Weights of a small multi-label image tagger.
Model: activation relu, widths [64, 128, 256, 512].
Training: 16500 steps, batches of 128.
Rows from block 6 of a small multi-label image tagger, named by matrix and row number. Each number is 500 + 40 x the weight over its row's rms, rounded and kept within 0 to 999. All counts start at 0. Numbers have three digits each. After the name is the row's rms in percent of the matrix's.
After each channel's rows are labels from the 100 images, of 14976, where the channel reaches its highest value: "strongest on" is what is common among them; "lies over" is the class under the peak. Only what is clearly more common there than usual is listed. The data: flat shapes of many kinds, plain or patterned, on busy backdrops.
# conv: 3x3 conv (model.blocks.6.conv.weight, 256x256x3x3, each kernel summed), inputs 0-127

conv.188 117:522531495493467485504488381533527503488494519531459493446498452505553429469493559473539536513516523483509516493490502497505517575524523505416514482485517496474531499409508573468470508460464521518509511498474513503531549480509381508514474529543502495556507513475489476421513464503497491428422492512473491536421501299467505507433431488466500464528471474440457472497386431498424513525507
strongest on: ellipse; largest shape: ellipse
lies over: ellipse

conv.122 092:474532532504436495526528503465473492490505515397473475384460470491530476484466418443489464495427534486499451491434468523445489521480509478494522533488366511504432524515487444533456547442454525563498512426540449507444457505499516513499494486565484484505487511505521497488543467518501474585379508562511454474460482516467491450480499498499513411563549498503506464514484559527366514489500
strongest on: gear; drop; ring
lies over: drop

conv.145 093:547422470533497467502483482434476439505423474525446495492487462483473449506539577453506423506463506498516506533465431474442504572504538491408509460514434508423497515403460478449494531505449484445493485419479510475549424486454493521499529478481406533413589451443538480468470500554559482548488426434535412520462504469485473514461471531515489398510487482462473453536458450470482483529498
strongest on: cross; tee; heart
lies over: cross

conv.194 110:423538489500467477490509585555506460502422461481526488416490502549531604510473521558458486501432503490537493542482467521474545475535562496518490463481469516531528544536457544526512522455444487563489463394505497520589520487458452508483482529478623519533496518545501544447544521485487455504315535496494503469460560431446484511626394461478508504501500481518501470535558572482508490517504
strongest on: gear; cross; white shape; largest shape: gear
lies over: gear; cross

conv.231 107:456472517514487495484483495509506425487432449503531503473447420448579581575487530423534441516494507467441499471508495496539476493514480500536495495532533494534493496422478550503513507478461538476557459520399510449452461498528513515529482489491484493480426536459499303507495438527482490496433500475498488524519495504510503498447454561495517433550446493496494480538478499495519549554496
strongest on: square; count: five; star
lies over: square

conv.20 108:510559514527464498497446472497558456490463487502505520455500372509490463478511572456520547522517498452501524488500511537436521468521495493452482465515529457409506487458484526444505483521492551508522502490538506479586553514506366495531483474504595489481456465515510473530504457496497491402470486502454541517502513378384527495551437476474503538433517493424426562529439455504507531449498
strongest on: cross; largest shape: cross; count: two
lies over: cross

conv.152 097:502459513502538493514454475519538554503523420547505499463470365541512588532503550437550551537497477501506514494523513501458471463549492541406485474502498457516437483369529500474492481468520552543519479484477523469532512519480434511492451467445525546517394499430491403484546526480547496381460469461502508476521551379442478551539463527508540507501525470444508525496452435447451452504480
strongest on: star; cross; largest shape: star; largest shape: cross
lies over: star

conv.17 111:547433520535494504497508444478535499490513445502528487489509565541595561512462529500505514512467551463530519505508449479489516477467439436518488509415468427508488506505459501475499513443505513428499499426511511532531446510437541523514477501476311506542485536507538501460455512469525508398523378388423506505518502477460522506498403506478495476461455526490451510499490458482476508455501
strongest on: rhombus; count: five
lies over: rhombus

conv.251 096:480481460505510502420474490481470562452544505450498368448498460463498477512504472561492577471543496461521475498526458462430455505475526528523492478519442475487493557541523461471451512503539501521502445480565480471510468519489494495483488488407482441510398515546486484478513516463447439474500534538506555474553450472470564546495531469446458509505493508508457493415471530536495473493565
strongest on: outlined shape; ring; largest shape: ring
lies over: ring

conv.203 116:489577492507441499514484494481475500496469399480563528505494452503442479507469503408530526527524489508513534479513402493471497508481505464483483479483490477469473511463526472478506489442479497409484464431460506449474543494487540477496527483490532497375419472476494419567511482508523450526473427499502485528531452535497489471490487539342511564492557543517457511458509477510533523493497
strongest on: frame; tee
lies over: tee

conv.51 114:527415490509576526503509449450505414487455510506499523489550477497421568467471502465520509486497532494531553514469497443500508436508466516499435493481547441512483497458463493461496506530598504530499522478433481549507472500422517500509509570501440488553514425502492546459511485491539454548479547509576519509433495525504513501492428489432485438491468527509489481496505416482486519486496
strongest on: semicircle; drop
lies over: semicircle

conv.156 136:427541520524490486496501487512513495505480434435564518529493437508413539479419501378487507531488478389505518503540550506528470482483532487491560503524516492524456505517521461467491543462440470429470463455436486416426516489527494499519495475483529486460345480473495436496503449497479424476415516467496540490466505479581484533514562551496542450490486511477426484467531554496455466490503
strongest on: arrow; count: one; tee; largest shape: tee
lies over: tee; arrow

conv.184 121:440477502527466470512457359577536505488514556532553498531529459504487471498490502476503530486558496446482504489494510466483514464494470467355531505537484487509503499474503387475537462567532510489490529529484472463492496508524427483458507529474573502515466493509509493375519507507498501501601580527522470480416541366447512518573531466529460435538483476487544457491449442518457521490508
strongest on: triangle; largest shape: triangle
lies over: triangle

conv.52 114:437456484494482480483465530528486465503477448480555479518494351497526528494482460518500478511493515529485503519487413490504487483493491469451474484510506482511467521381482534468510514451510505479484501535404485416500486502468492526479512469487551496457566539492502354587521502535468483540429527512486524522609521469470507472481467527466461539520471481473491538488451486539512469492502
strongest on: square; largest shape: square
lies over: square

conv.24 094:520495515482511477509478464469471417490444452504484504516538540496403524474486575531493475507461545440538469495526512502468513498505530503449457490464486487475470469487488488399496459541487522508502583465453507504531468474480491502504419476447549515434525443523504501472464480492514505431460454456488504457450557473350517514497468482460532516489493506398481488447493440465417482474576
strongest on: square; orange shape; its colour: orange
lies over: square

conv.243 096:528491489483530497498536490478522507501530533478509517500562486505476458474505561468516532522467488438509484513505338531448509511503455447445503457491486473494493488468501494522490485464534472348529469451404481512528520512522448524497464552481471482504492504518544510513479526480497511445531378339430541530510485448555525510523450487495548486432466483467431498454466494438419497494481
strongest on: drop; ellipse; count: five
lies over: ellipse

conv.99 098:496492488508505463514472481423518398487470445534526511494496475506363515513513507458468448499474472501476535511504461495498486480535515511460455514472495499491442479501482453445518530586501456450488474422399482465497432503557534474465504463494545500303486517511499389504473464517539515510509443475479521469440492536503493473472481523415523492506506529473517515510517492517499493522523
strongest on: square; count: five; frame; largest shape: square
lies over: square

conv.149 089:451494496544457478549526474466484485547534492442502539475489475547485504494497464394451466495477481474499511563480530485482524492527505482485583507485461468468511507449511452502575515540426505510473484451487524416482423461495425481489563497424451535511480532512541475474440447472508500490465464467452479463475456425447512585545480534555455345531463544476492485486489525539467499497554
strongest on: drop; count: five
lies over: drop

conv.49 102:512533511456476514507474515487529430510490544510478537581509537563408406454460444493456506487527481485510473458454396532444508521517432490406440491455479511470543495532492472531481505491596534366454484412506506496500480463479514523535470476515518492387529493465547547494500509505513525474468388387447481487465510501529444405487499485481516477474495491477495473473506519471449501447496
strongest on: drop; largest shape: drop
lies over: drop

conv.117 099:453507489501493523509513479485502470490505492459505502474502470531476471514475522529490515500490545478482451549401429523413504516543468557431491536530469440572457512496541383533508486496440470506551500408506490471514430459484529510529538429513493514450498471512481425512479459493426493535467497426456446488421517513517467492509540452465507450517515481440524519495500511478415498501504
strongest on: drop; triangle; heart
lies over: drop

conv.43 123:411551514472416535514465511433529483485494487508527492522555498502483609509402463490493479507463502488494436502518511452459509440529448476566497490509432419546458453485498516415527491445461519541501515443475511498500527518511485477468506524435524522528500464518464526567483493506457402545427492531482539498506475540459514485676505460488482579468542500494398473424562595537504497451495
strongest on: count: one; gear; flower; largest shape: gear
lies over: flower

conv.77 105:455446515524466501489492363541503456505496545532438504417507486512465460496470491583473500526506504522520441518472467490450483494456494551480501538451512527376542508471465503479508509483420517423527503469406509460394441520444495516526506520465586519574516458503515466473471435498510528502496402417396466514422470425485499467464453498499507482444560548493475463509470479483462500426521
strongest on: bar; ellipse; largest shape: bar
lies over: bar

conv.11 123:505511504524519518492499505417440567509501492482539466492494369499494553513557461427522486501447463508505507516526445451493463515524531467528553512522486478534460517446508469481535502512436505484503500565469510442457522491507467509537527439492518532431461492459521401567466490486514389521472473473499511521587476471448485474481498551436505523547519558486424476525410457482482481553542
strongest on: star; largest shape: star
lies over: star

conv.100 099:515419496527582500487489408524504460511484513522444483530541405485488468530502527460527474505496499475516470519468359478375510458442540507477524477518486494456513496438512462521503492547495530449546510513522508484596445533508502516541475518471482519521515472500508433445503479490527491507539406349491455499467528544450543561406469505492458449452451529436485490494540397478419493475523
strongest on: bar; largest shape: bar
lies over: bar

conv.163 099:528496502494443514519490499477555442480510483513466500506530435473542441482481541415519519492482447413475499484504492464440522460512507482492505459511514488390504476488487518501519471439470515451526485519503519510607611475511444498473503498529502501494498531506544553484463472483458442410449391393405507525499518332495477477574394481520488478451424457443430545536470505479450481442522
strongest on: ellipse; bar
lies over: ellipse

conv.141 094:516442517494453512489528495512576512535497508466474510479494437487474446480442489556472482528444468509525544472405468550434492518518478488373508501429484482517507502455523511490482505541459482421505543410417526482515426485559446483510507473461545502565504498561512473468464493497503466488511467400429467541455529453478504491506462534468518478500479498455504501471441523530343514440516
strongest on: ellipse; drop
lies over: ellipse; drop

conv.7 103:484463487494520508509522466490437506477495481495531508461538509515538563485519412559561516477463524451509498501503374491512493525484488420505483476466509497576459496448536525459496495515500470344495504424399534500446438504461525519504483514501358493583467513512492417433489462455539519500496465397440519507481445479540519485447462509374542414477465486522487408495457458473484498538515
strongest on: rhombus
lies over: rhombus

conv.33 090:455518466519537525456524487483443480358526451479522526445448453541536495565405531540470542497532515504501553427487542493473484562508453520503497502535509474516499511474554475416492544565447534497508513479504476528521475417497479522494505420482528491489398476452495385490430522515524486429508483476501478450531530477441513519557555493485507455536481540440489498514459451545451460543502
strongest on: star; black shape
lies over: star

conv.151 100:492426502532475517538577516539509460497443498500513476516498536522577526494497429441481471548454492525478488476492559486584511525524485465475562515525560500520428503535516509535525526478474445553483478448491541499450448497462491488480489553433369519444516512508510505494543482519492478453487540622467476528506528539497516499474455514542526518515466482524473415507503465500489504527492
strongest on: semicircle
lies over: semicircle

conv.182 094:473537477457467527505525464580487523501550505477448483456476487543525445497469480475473539501498499440537512482441519522472498525493576511447504520495430491502530492499501522477497510528503501544466494499504475447458525507501465528491292479483527451540460458534495517516573494489469519459451509545502567490460479446507565548495540436473478541531512503412537480471444486514447526463474
strongest on: ellipse; flower
lies over: flower

conv.210 107:533485488530494505489554520497477428537378401488444536453482551507538540492502588538474466514432494476535444552479498505501517512496523521529434466475500519514559505529449451463515529459482569509462434532554525551538529511461508519481511491524518502529534437536527565485540500526494457456391472470522458468469539530417504550547358511526513452530486510542454465527542492480488504493517
strongest on: gear; largest shape: gear; cross
lies over: gear

conv.220 098:464606500489456471492474372476492524528481509483445505398539477509497563539539509466492478463475550499526475489455507525468486528426535521492516499510458493437420461494477452544501524493364491471522497335446540513461533518454528444511505474519586526457461504545473458496504507475537532555434453471451386504500502459426508540475452451492496450485494499499489492464526552504499487529524
strongest on: bar; tee
lies over: tee; bar